Weights of a small class-conditioned spectrogram diffusion model: 11.3 epochs.
Rows from block 3 of a small class-conditioned spectrogram diffusion model, named by matrix and row number. Rows with one number belong to one channel. Each number is 128 + 32 x the weight over its row's rms, rounded and kept within 0 to 255. All counts start at 0.
After each channel's rows are labels from the 100 clips, of 14976 (inputs lightly noised), where the channel reaches its highest value: "strongest on" is what is common among them. Only what is clearly more common there than usual is listed. The data: struck, bounced, scraped and rolled objects made by modal synthesis. In brackets: how many of the 100.
# convs0: first 3x3 conv (model.enc.1.1.convs.0.weight, 64x64x3x3, standardized in use, each kernel summed), inputs 0-63
# convs1: second 3x3 conv (model.enc.1.1.convs.1.weight, 64x64x3x3, standardized in use, transposed, each kernel summed), outputs 0-63

convs0.26 [166 182 181 112  97  71  96 149 144 103 134 142 120 166 121 103 131  48 149 158 124 112 127 135 146 135 178 168 124 155 116  70 136 106 102 116 136 120 109  69 118 110 132  85 128 167  72 175 147 103  97 130 146 150 105 143  80 166 109 151 176 147 204  90]
convs1.26 [140 121  56 123 149 188 155  75 184  99 100 127 161 126 103 156 138 127 166 150 103 105  73 108  64 131 109 118 156 114 159 152 162 135 159 165 104 174 138 102  90  99 168  94 132 137  89  93  80 105 146 120 154 131  78 111 126 170 186 144 115  71 151 155]
strongest on: steel-like damping (46); action: repeated hits (43); membrane (35)

convs0.19 [184 152 183 158 124 192 169 131 131 145 126 169  66 128 103 135  92 125 170 146 154  64  64 135 112 120  56 114 118 122 118 128 116 129 209 113 146 130 137 148  77 135 113 171 116  90  44 142 109  97 123 137 127 133 164 145 122 137 117 152 114  87 137 133]
convs1.19 [126 136 187 146 144 143 173 152 116 162 104 162  99 160 191 134  43 127 159 109 100 209 157  94  76  93 117 132 139 154 120  84 129 114  93 122 152 152 122 125  69 106 107 112 149 103 189 140  81 152 104 121  76 151 100 149 131 104 144 129 121 175 111  88]
strongest on: quiet level (72); pink noise (50); action: scraping (42)

convs0.7 [ 95 182 120 114 155 138 164 111 114 139 162  79  96  92  72 113 121  59 163 148 151 138 122 121  82 159  80  85 160 138 190  93 160 129 120 130  91 143 100 142  96 148 140 173 158 168 159 152 190 180 138 156  81 122 165 154 114  93 113  74 101 109 116 132]
convs1.7 [ 82 174 153 129  95 112 143  93 145 150 139 125  86 138 195  83 132  51 177 115 163 124 106 163 112 133 137 109 131 142 152  91 155 134 160  94 158 136  98 150 149 116 128 125 161 183 131 181 163  85 104 138 116  97 117 154  83  68 126 180 168 177 151  76]
strongest on: one hit (100); plastic-like damping (57)

convs0.54 [119 140 152 126 142  79 102 154 139 107 139 103 108 147 153 146 124 112 116 170  85 199 142  78 108 152 155 117 116 190 165 153 103 112 156 131 113 119  53 130  78 150  97 134 164 171 105  78 129 105  88  77 130 153 164  77  97 210 138 118 144 102 171 149]
convs1.54 [141  87 112  95  30  84 199 168 147 120  75 110  86  97 146 120 147 149  82 125 139  50 104 120 115 138 175 138 126 130 112 133 106 117 138 139 194  87 130 142 101  91 128  54 124 138  97  89 112 136 142 120 151 111 147 108 154 108 155 148 127 147  86 159]
strongest on: steel-like damping (63); white noise (28)

convs0.21 [118 166  90 107 147  73 155 124 115 157 138 183  47 154 139 151 141  70 137 140 127 113  92 155 154 153 108  69 174 128 155 138 113  70 142 137 133 128 134 119  49 150 139 161 142 102 124 133 115 101  65  74 100 186 138 155 136 168 143 162 145 144 160  89]
convs1.21 [102 152 114 157 124 144 106 104 173 115  81 176 117 139  80 118 148 102  73 138 123 206 130 130 163 106 175 150 162 102 154 196 103 153 144 148 121  89 186 105  42  63 164 136 118 108  81 125 130 146 155 148 160 160 128 134 141 154 127 111 126 156 175 120]
strongest on: steel-like damping (56); clamped rod (41)

convs0.63 [190  81 107 115 123 170 121 107  62  62 142  75 117 108 156 122 144 156  77 160 102 154 141 119 159  97 102 143 125 124 151 117 191 155 112 153 175  86  99 136 155 186  66  87 147 132 121 164 126 170 120 107 146 113 137 157 146 124  86 137  73 181 141 137]
convs1.63 [181 138 173 157 105 193 207 176  98 150 141 119  91 114 137 117 136  97 132 138 168 156 138 120 172 102 119  93 123 141 168 145 164 164 160 110 115 116 135 126 112 121 128 158 146 196 132 118  88  95  95 119 174  84  65 134  64  67 123  80 120 107 115 122]
strongest on: one hit (57); clamped rod (40)

convs0.31 [129 163 141 117  80 106 100 116 116 132 154 145 155 142 103 150 136 100 106 140 105  89 130 149 155  76 213 175 121 188 111 123 121 112 102 121 117 114 103  87 140 139 117  57 123 212 133 206  89 122 128 124 156 145  82 119  76 151 136 156 165  98 181 129]
convs1.31 [ 97 140 128  91 147 228 121  89 166  31 100  89 180 176 162 181 151 121 157 119  90 124  96 104 129 111 119 155 141 119 124 178 119 132 154 149 113 153 140 135 109  99 126 149 148 179  90 160 104  85 115  90 162 123  91 133 122 177 153 139 126  90 138 135]
strongest on: steel-like damping (74); membrane (49); rumble (30)

convs0.62 [136 110 106  99 126  82 122 104 173 174 109  79 132 198 154 108 138 149 108 163 121 172 165 147 155  74 126 179 130  97 140 136  91 147  98 111 126  80  76 119 150 210 131 129  95 133 100 176  87 151 147  80 111 195 158 128 133  82 133 119  87 134  98 142]
convs1.62 [173 167  94  94 114 125 116 104 126 121 141  99 152 107 154  85 121  87 168  99 152 103 142  63 169 162 149 110 134 113 131 180 100 139 160 149  47 157 128 131 117  99  81 146 172 173 140 144 149 150  77 102 180 174 140 104  78 101 118  98  96  85 134  71]
strongest on: one hit (57)

convs0.12 [107 145 178 125 147 121 133 135 159 108 142 104  73 111 104 115 130  20 172 141  96 183 148 123  96 127 134 106 121 129 121  77 151 133 153 168  95 122 120 144 123 175 181 187 162 114 158 144 156 112 157  93  74 149 152 108 122 142 132  49  82  98 139 157]
convs1.12 [162  99 166 105 158 144  87  75 134 100 110 101  97 117  92 153  71 141 135 128  58 180 147 104 183 110 140 121 105  79 113 115 151 151 109  69  92 143 112 141  92 174 164 103 111  75 161  91  75 179  93  92 192 135 141 133 109 127 130 110 116 160 131 134]
strongest on: one hit (94)

convs0.46 [107 155 127 147 118 199 136 130 101 158 124 104 162 190 144 160 161 173 116 143 108 158 106 120 141 103 146 103 117 134  95 154  83 124 116 160 114 125 107 143  80  98 167 122 111 105  57  78 128  88  62 184 115 122 146  51 156 156 153 180 115  86 144 168]
convs1.46 [121 114  62 147 152 165 104 159 121  44 114 148 145  90 113 165 130 208 131 137 108 134 113 121 169 130 131 102 119 136 130 121 160  84 111 169  84 129 147 153 157 108 107 121 119  96 196 152 124 172 109 102 132 111 103 101 136 134  52  43 104 163 137 157]
strongest on: one hit (84); small (61)